Weights of a small class-conditioned image diffusion model: 32-pixel images.
Rows from block 11, named by matrix and row number. Each number is 128 + 32 x the weight over its row's rms, rounded and kept within 0 to 255. All counts start at 0. Numbers have three digits each. After the name is the row's rms in percent of the matrix's.
# emb: conditioning projection (model.decb.1.0.emb.weight, 128x192), inputs 128-191
emb.0 112:095131065097115123125075163185151123068132141172102143180140152144116172126118117123087070151148146155117077167135115118130098086138164103087076170197103146087152169151086146132073115066156121
emb.1 090:113074061114144107136097093067060093156082077113176060065120122157113082101191174138105119122098105155140116146112103166103208151131136115110084092080124125104088120079136145200104161125121100
emb.2 118:144119106117170128086152166102086078133084167178134151144090162091134134117094136145092150140183151104181103171120094142128128051093157122135117093094136155147116081164116125086137100121092127
emb.3 096:113136146115108161093083097128106114162128110141120172136086120083052130131129160097181120110185159080101129146077132122080163115066143109132095142080116125097137112158109120102100138071135120
emb.4 096:157150155116122166147157121160060085135069135109080160210157164175144130134103130179078160134104076092147168166124144149111137198152144115122157134179155128096153143126132135123129125154059072
emb.5 102:109171097128126171115150103088209150088068136137080134146099116130155136187114144101160125117137156163085162217092113141127121126106077062086076115156120137130086159116138083156255125132174078
emb.6 088:100133104118131048153164202128110099085095131115152158192166121122135141123107137131115116029192125119201126191157134118125144072071136061112127101143101120168147163094137118208128166131110131
emb.7 085:195157111068101108151167114107081110148093122110151122142113176134138106119154135137116143171110129095110120125135149096143100076160097117099104137174118095129058090178170081141102136101117202
emb.8 089:184088135134088099150164170066074107110101159134094143161195122106171109151107122178123180069083125104178142107140147125117174203139074116148097175195141100144145120154098116137133100114130111
emb.9 083:105123128080148112093099080151150110086132144135123119150144093088169141117097130118181115046115123159097129151126125082161077157120184035093106092071139131149115091153115100122148117072089116
emb.10 107:148177152136120098171158113117133156190079142176127103099168129122121108108114090159082164182146096136112193143172160157100157103104137156132107129176140160116179093122160136103121128198102173
emb.11 084:134097108123134146183141162121138154151123124144109065121125126110122142118123162132150112086201132087073106115118052194111173116084143134127143131153110141133171140107134151204065149061140056
emb.12 088:120072155159101196122156113106098132154091143111152103139115191112159099133162142120144134152137098099158103108132168106100110135077116186108115077145125109050113124140121181122203140073113090
emb.13 089:108138102129107163123160083146152148142102126130131163109126122054083153124183135084125140182129087143131168167169206113085152089136096138139127111138155105104099141083115075143177145105167165
emb.14 106:148115066125117083115152149112112149063119188177203130123157066200101113127112091171170104151101137153115154069115105143135156113196114121161084151104141099139193134171126122136122072128122132
emb.15 092:123154108084092018092096153167141125156111178170144094120122126098108134157125086112089169134142102157164146098191125080130148082118161190119172150163137099109123134131120168141119102139109131
emb.16 087:156076146053180131114133112116156164133071170114148157069180140114141095102122084147100134099124093129147154097111174100061158168176143099171095154156132117088138151098151024088186130050124155
emb.17 096:150118130155156131138152113159061128137112101113113161131175159080131092116114143158141111137081094149148197126104180062088070103140141124084129134136102123107036161115150137083126129136096168
emb.18 078:153081143092105184101126151086154147124141079113085083169123157169127156142078054068073146135108092122133160167146150109104092175129117065092110119135103121075104148136114122108194137114162133
emb.19 099:153082120115125128148119119140072164114139113094097101118123219104083089142057150158079162103162091105082192150100145133141085163137093217123079107126133077157146104196150125125149107141139073
emb.20 083:118132118175114166157098180153122155139091108165144120097151112163198168124132141139128134158102121109100141148159146180114131135122157068098099113122164119164143034090196167181111130148093107
emb.21 095:097150153081127131098122135121136176022141101118103148156190151111131078133174127122110114155073111163126132181103158110144085142141114173138117117184140170131121130166105157145197113151164174
emb.22 096:156165129122126093148136215118174164147137117167108202132155167178140138086087127141097096137159095118149118165105140190115200042169107135087196125157106098125127162166160098111153069106149113
emb.23 112:166122142099129139129143136110103146075153105091098147062124150163099150160152144129132090096137120090097102119157090072094098171156089084117153110116128095125114151100064090206175112107166121
emb.24 092:165135136135187140124076144109104091077196099149137102137132191104102120137136133125121168116169094182110125092135174122153142077128093180127091107149126116158113154137153119112040105104067142
emb.25 118:138096116080128109112104137201065115114104132101119098105127159137127093089132148090046123081115056099139125122074092134139137095197056172111147111065187151117053072120183094113105083156123097
emb.26 107:142131110178109173155115128164143153138065119124124142151119122109174147173159102158198101168053127089106153125143153108102097173107157131156113141155128134155124079143118146134159129187166127
emb.27 135:207091114132142138116119131104107124150065129146126074084145180118097117084100084107070214129145125153091137079100167131134143085141098206131136106133132141131116112147184103140122120157077127
emb.28 082:113124147116120140097149098127088147163144170125186102159098090097103152102095146085117138104167167080149079138124124143099166102105141076140096117116118122134118150159159101063196179114155121
emb.29 116:131152091086117077134149135107113111092163139119118142147133181193116083102159110148139168066135068134113136117058142116107084039124145182135185143101091110116122085154074098080131102144087164
emb.30 093:097183137130128187108110156133121122082140093110065159086128106121134139142124175115074112137121178110124094180183124097073088163116129090200106090148097100110113108106095119112128100162140155
emb.31 095:165100127135098061100153108102100128124125181117147118169133149120117100070064116137092114150123156157139094129119140127091170130103158150187148107128124104222129067173147160173150109177084168
emb.32 087:157166110135161141136144170117180167117101121119121134049125071070122088157103145153115070117120147101169138138166163141170114186078133123137062175108089101108089120090168112101144132085186133
emb.33 109:144062130099141112103108106101129121071179117039118082121119152151132117145135094141106137112084106127144137217131120088170111115133086110038117104148109109087098134100133153174218094167176140
emb.34 113:100151095070127078124102083108114145162123184146142108111118157135190126117121089091101127198139127113126112098100107088129052146051134168106098207103143139140084063087091079070113122116127126
emb.35 093:162171075129152108119076101192093119184142159123134146110118188091069127176096124165120196087177173134131175081150128114099140109179142166113182168098166093044053125152119090149130150130126135
emb.36 099:138043086131120039127152136123188136142098137136156097142168155154134039128161091135104101106146148140130140198135230109151164182106145098058125122121135130110100123124162079141154126124153137
emb.37 116:079107199146116099119121131189093060177112202145136171144151127170094165112114171100105143144181118090094191094109124156069104107176155198071143134111150127087105085132117130108139138149062115
emb.38 095:123102115165165063150185133118156123108114056116056169151130090118145124127189144172144152145071132129154105120152161069155085155116059162148146155150130109133093118090116191127101129123140156
emb.39 097:101157185172145142202100119152081089080148152125137142129140137141160123105166140109149130082144155161083145144177121131127108143100045181132144115163041127124121123113141132154118136138104160
emb.40 103:086100150152144107182051135170152126108160166125134145096143156099076135110124181142128094125075120145169088175121117133116135155158154069125126114075106095083128168122061061121135093085168112
emb.41 081:110154160121114176092124123190132066147098126123127147164210163160081108133139128112178147137176117148100146070114125119149110149095172071101085141119083104112099141108097196107130121120113115
emb.42 084:147128106135141143172098180119168120092061110072162107124170123031106128192167134167135122128147119214152112158079126159119141175153110087091145128126127096114129161131124073094158102098094115
emb.43 094:157125162104136177151090105118050093153146142154143129178131102154114046159159094073145162155133121118084127083159177110133116116114149118098090101085180066121072136093134169120067119125160154
emb.44 119:153130103162170129141149146154061058113139199137151180116206142206105138128119132141160115153151085159100122142101143153111124096153066146155111102152166091149116080098086116109123136150142160
emb.45 089:158127132119113207165136121079142134087184089127113109156097162137149096175163105183129123113062114181155154175164113112120141117102122144113112064154126137099105154115095117141102153079140136
emb.46 113:120095146146114151098109114135108154113160126151086150100134190157111088157182158113125132116099077159066069177139097092154062142102122121099115121147137082118068118093140107097175135130156142
emb.47 092:113106183068137098125142086125136115135135072130112161083080135184169108116128197117115098164126084143105099141077144107139153153109189170142089094131143111148180169177150126088101089158124136
emb.48 116:156086170093094130091122119095110121094111160122148105111081223126078125123098114120115182093159077141092106177096141134160161111137075118096171137097142110115130128176120100127177102111137130
emb.49 098:112096107145079150104126171089139125185097137073156093132135088077112148146096101108111171120158136131187158120128063180100201086086158062136091085110198148139126139098106101103133123182108063
emb.50 090:111099163161114107141163110129102061101158125072156102110129156106093154102153127135146181117179117087110128106108130182131111072121119184106102087093126173135119137170198062091104105159091154
emb.51 087:124124150118034104151141194111118127109171097127123104177065172171167109098161120086103148102141116100120130185159048149110189077141120154129141147137126140151093098157159109109060158196136068
emb.52 089:116084092084096088138168084089146114178148151112147112116139115130115135122149169171116135124131164143204157126107115089139215153094181129150092135090153132103117092169167081061146121157117080
emb.53 087:114175097182160212120075138147168155082121146154140128225106090130103154142158139108177123070169105051114114144175075143108152144114129085120129158108089129160147140139076153128196103114150132
emb.54 098:129115154141114097071192171142122083111102088127157092101128064124100137143110148138096113100128138125145094108143164176209205111134142074137200142089111189119135150208154136129108118085110132
emb.55 103:142135155133114112126150168162087074107159118144099174180170167190135135155169121145097087149128161153108149116115101189141112136154158115115123145185141134179215159155130163147062123121127141
emb.56 104:097085108076116088098140117034123110132111176156172109105122207097047081135104107089158142117145121154085135160061143138111182093111139172164129092099105129125122114184160128103093081131115112
emb.57 108:136097088136133092118183124059124126126168107069138131088111136186131121158170119131076145118127128109146146091075139171117133130162117147115132169122074073160144124160163145076138054158134130
emb.58 099:125016148157158104121166111120102106150061118125107129185162153091159149080082071165100131147133134147145131088126127149075204129143096130172116085116135157137144100183121125074064142124096129
emb.59 090:116149163109128139111216171096085137095084123116082144138149118081168101124086113109161119113074126135158103189140129108116120140124065172145145144068115119089183173150098128195156132124117128
emb.60 083:147141152115163121141130120121096184132147124139111136125117139163123144134102118097117143082122132078131172100071147070125184147096163131151090113124111085144080145166156167135195133134083138
emb.61 112:071171122146155148126195105100129091152119087109148131120141136115122101129149108119109124140133128106143092108144106216119113135145099157152132092148116155184181157158173152144109129086166113
emb.62 084:121093183116191090129187092136222125135112149050092098147140083149081148173156130112137130157169094079178140159127117154126128092126138105096155140143137189120177110134115163113211146162119079
emb.63 101:145140098087134109093102080011106109146150127149107117093146126085075064107129091139105195126153113142097089128100111135162132085124053146085186105195110073122118063137133137135146086140091187
emb.64 095:088101160122132143082101072150134131133202080093114109174098123135146178156138092067123134126128133123124089155024162109118145158086149135159125090117102156134128060086165176115124130109179103
emb.65 098:128111082134129156101115119000126109163115155128128077140082125102105181125091127172143116102166184110169121135066111196038168133119167100157085146082145112090183162103108107099117149047074132
emb.66 096:165137113136115087132158121080125138135107141140148137140175161139130143104174195129075142137192193142180121094160103127143086125180176151184126131164121201142141126143165102165045173158136142
emb.67 098:145173132148162187181106206181085082151153110098089172165167141160188155110123185103138091156098129120180123115120107080136174143146100131161144175178135170139125123150135161104118123127040139
emb.68 097:148100103149061176116147123144149101130140156113207135086119153150119128160108161106176116102179127142077166092120141162146162162111161187138132117130139134139103163168113122071120132126119084
emb.69 090:171171139123109090134124147094105158107141164141159151156105113096115153148144157092130142075058096088075110112193096112115081155107163165124109065160131128104105120040114142074133134088146091
emb.70 090:126065171099088128146137089058147108124128164140177116117131118138115116114155122089119078108098117122090075135156102142194159094111099099094145157095176191101096120195104143143179143154165126
emb.71 088:046143102173192127136119165125152182105123110124170084098062060059118137119098160151117112145081129142083145144127132127127074116054174127160153088134125161165184084083141093131155168151148090
emb.72 101:093144150172147221138157092119079130081128083151102122083084103182152097104155145161156116097117113138081120107103142119127103121119147062074132152105070119078161196109090121103194142137122145
emb.73 092:086143159157099122130158119135100128127142146157096145114134167164116173089171134075109122144182172086129144167122111183126118107139182105137176162156137082162133080107098156124071119067073082
emb.74 081:181085114165094099149103194126054121178128120117125160101116123201094128130121122136113133102139177109174125058150132165094125112115108140139128131121179180133134154120078101098065115082092136
emb.75 087:148117172164123169152131178143155097135118087153124124130113174099107147162103108136115145163134114188108146103177084108155199206152109102119055131126136110180151086070117131116118104216118145
emb.76 096:124073151170127118140136094146138127106151115128143136086121191136079113181127110117149103136098126157074117157113067150190132140188056143191105132101120104132080092106120152173180150133160080
emb.77 085:063166132121122170188113100075181195118148110123148062128106093157117078138122142100145077077127138107095152098144117123157151119076149094106159116115093093120173155086150155148129121178065095
emb.78 093:198158141106161100097138090115126162157149109111180139201119149146152151119143142175102169176148187109129140132112112122172145025076141189110145188127171151120120100176134122089086147125091143
emb.79 098:095087117114104144185193125140078081145174106122126127159112190095107164130132129138142128110190087156137109142121068149148073094166198139111140129109098131084153135166154172141113101115155163
emb.80 099:137124066110162098190175157136140082119122078140088125133090156138133125128099093142129151142095150152145156073101156104135135125100131145132167102138124133139137148120152160103082102140074213
emb.81 098:151174077129109152140158135113145164215105130164126102182166107157069095092135145211106101145164149126123169064152083080136102084131168157125113150145134210082102141139149163110173153160090108
emb.82 082:154150129107044118152152110124075120092107117117108150128176096161139160089104059133139159163136084103115157098126156127160108098075128128145094105242165147163092158142160110134145119123170149
emb.83 092:108165102106098118148110162082096131129130140162163155086164103163180179156135114114113171076149172109220102198087122149118119125135099115153108169198163092089134051148122113183173113126144095
emb.84 087:173159115158131102120119161135126109098098125111044191123096081129113113163109109144123122093081070151127142152134144139132049147183079148111131150186111131096149124063059159173081114105105105
emb.85 089:130083168021114133165134140156166080109116131142147110168126129127103124212135091113116110128120153155122171105175136120102167142176121127091136118079161110112060120104101139143185135086199164
emb.86 091:147140129152136172132087090126176149117114206153172132104122132067126143192132103093162120131054178138104093055119146163156100142104095069093122119160173185101096087143147142092131085083139151
emb.87 087:108066118139130135122135171188143125142109132167051176139126161081062138166127147144124177122132111101169132162116142147167195164112154113134148097150144151103127133130144116073125135127193157
emb.88 090:139157158124168120128129067106099128121094090082099142071085191101114194112136177155116211161140070097143088187117109172087153101130125134147163148190080152151133089116151104146171153136144122
emb.89 103:148160153108173142136213149094124124127149079083137164126163138134129065159140098149160140140138113117159158100210175155142022128112112178067144109138076138112132139136109158194118049142170129
emb.90 087:118117157092107073157108094176112074159087124123152145154140209129110156114069102200140098132167154136134133136093102149190112122128159122143141119111117091064180162123092078128165106119115139
emb.91 145:111167106148111158137170149122139078176143156160104174195131080138132154144158092107136075133108184142163126061165122151099140192128188094199117132136102168155165100101120190143079168116097131
emb.92 101:170117112163108172142079137215122121117180130145086094128143084145215127154193173184111082180049115152119171120177135125147087163175107141064145130153157081122126108141105134192178104149158191
emb.93 124:184113146165114107136104150097129174143139081085127132183149180126149070156192188124127150160094104140086182129137136166133091110162066200162159106104144106145115105150124163108151050125081182
emb.94 093:126116114092121162096161132154131083144140135099170120062165162139112150187169124133155154125189106165147103156106086107083180146159178178114106099185194108070085141145165115124099117121164058
emb.95 116:130139103164111118126107163189069076183128139213138152143109061160158165129176118132152129155119167134162072120159100137144103115136181131153106144157148154132076102127138114162105142110133134
emb.96 086:110122133054094115100117167148157119129131139112139153133119085159103168103094145121145132184139116104111145105108148120109158158131131070140137145109093125081145142116123134089127142133136133
emb.97 082:115162078124132174059092073165107193076133095174119185075150130099077127132062092097130090076119149101116095124161146124150159139140122108105131088095134102113141166134100125137127065100100134
emb.98 118:113155108106124103178138145109040094068115115057121142131108130166204119150162146101143088146113157168133160101144135061094048105127116152133186139152114091082074107146139101145130166115123134
emb.99 111:171075073118087084105137116082149144155135124145180146145174181133124144099109132152141127173193142161132147129116112144133147092159120137161092111178109139136150085114129142126139143190108196
emb.100 091:108123185145144152083093097117217130114129110098146151099149131125111144206064150083158135111131092121107189137158049131132094123105150164133103092077157150092178157150106122093161139136130121
emb.101 176:168175155161187158179132161145135132104151131128169188142199120148158155148158185162164130168096151155181198126178161151126120139137140144190147142185153149164196163103160167165082132147145150
emb.102 092:120123131063173152071107062109087138170127105118143094148155148123185120104146171086101128097130095139175107187173157077198089173068117110089122110081111132121135106045119116063169139139152103
emb.103 086:091133039194134084131094150111092143095135100136103095118104134217107146134127132096107163150130158143103108113198067131069122130054111195174093145120120106177146135203098111088131162088139110
emb.104 117:114171149135163138159158110160123122145120107189121169151114108143137182155179115128170107108066181126131129136183119086104096123109182091175132115198110170101171125121122157151096176105169179
emb.105 091:104079071111115225162115113152152095123195119132138175142124190136154138143166092214151180091124146164150054145147146121125099198150176115134129128164124175141084114128142123151155139115079142
emb.106 094:121148160152107118108095110129156163139150141126161105109165136186185110172169140166139110127160150228104139133164094118123141180110072118066130083150140164101160181109169106137113176104153093
emb.107 090:171150133166054149150096113124207158120148107137091124141170142131148145136115111180121146107079121140101166074173058108085109140164085177090147147086135137136162168193125127156152168110135072
emb.108 126:135123126201125148195112112149140128208135142157134127153114055143141197174132140141110135150096155159167136095204131179107124132151184114171112167200138158146152111182127172093087137123163110
emb.109 083:089120114120144101070084131155159071170175123103048142098119121100068096118105173106155139173086187156161094102129137038124120109150134088086091175138095129145077093134136091196085113102154163
emb.110 130:179116120100122131091161115153156080157084171182187147145159156115098225111098130116111175132143153137167129092140149137074137098136149138127140114159112158143140147180132141024114144144097141
emb.111 100:167145125154099118115135154187159137191088158124150190148127150107163141092110113207094186142127197105147126087164165146153100100136146230181131157175131091150156067089129115156146160159127201
emb.112 114:123205154178109119193136165106080117135105095087073143155141105159164143133169141089112137139079184076153124149145091151141091120115144143127178118122142173128119121160109155174101100137195178
emb.113 131:193125154128115063092148131100122154067156092112070140140126208126105113163129157159112211137132065140071134111087167089146106126145111188090160147120125129117124152188131104135069081150110172
emb.114 092:139168133124160213133101140158110105129145115093159163184153107143150131099089145145107121156129157149125082060097175070116176125168173173155152182060092129086135132143118171127105129205147114
emb.115 089:103137116138138133114094082164139075125137077101103137153084160101083092076148164098104131163081081171127115085102123086127099068115138167105151114131132155122065181134186102091075125109092087
emb.116 109:163183122159140110175180135121133156121138095084112146164148145196144154139170128160192155142120119147114148150150092107123082114167094171165147133171135170163141196176146096166144131155146142
emb.117 096:130128175076101120159116164155088107125115104094111131112071164146143061169107120170181149134112066082102143120102141139183140183120102142144132130153104144142165143148157098120146094120143101
emb.118 099:077154122152121107150134118130106153082140122108095079114091162085131167124144168087117169107098102088132142094093103141045184133126081185129141177063148074138150101101127131155136131159116152
emb.119 102:114132082097116142086172105131094099145136101139108140151139127119137136093132151134152164096130129071149140108168140101135130130143165186189150089119187139131118171112113160093106071118170142
emb.120 103:208178179197147136167114107144051114113151115130086138147141132167169112151116195144149138153075138083104110124133162066161087128171107142083134165184120113128114084117098117153145112160218125
emb.121 103:130198138127171138158162095106114123136116083132172135132065104149138193125148085150130140106132089106181149095116129130131108166092125176157095150169145115102111126134184147115164096182129136
emb.122 112:211133121113129107121159098093100138150120108145089141142152159092139077139164164132109189075104082166134203180162158148119108109183140191148139113125140126138096137211130145101115139162126174
emb.123 097:131192133086143051133139090111146155090153118192108084140134147136088078147101185078094107190098141181108138121057135139108098148135127126138130095152164150130097120141105110127113118093196131
emb.124 104:092164141122171085183137126139108154125099179093106108088103080163124147094074125119139127148059161110097140176134118115105118120078148081110116167130138203061115156064084080135133098135173138
emb.125 135:164138119153095123126146119071087102062146132100129148161134136132129062097111095102094135151145073111134192122105123136095095074144106168168139099169145121187147101194178131110071079168099143
emb.126 092:133127147109109107186048138150174186086118108078175124166114158071089100186110153145096165095131160168165134116070061065114112119141117100131104085099079062092096157128131152161110133130156140
emb.127 100:090171156129120153085146152103142160090138069094124182137136132160108117114178105123139096166108079084119168172133184132187068136133141120117130171157152131137110126140105105147173086111111165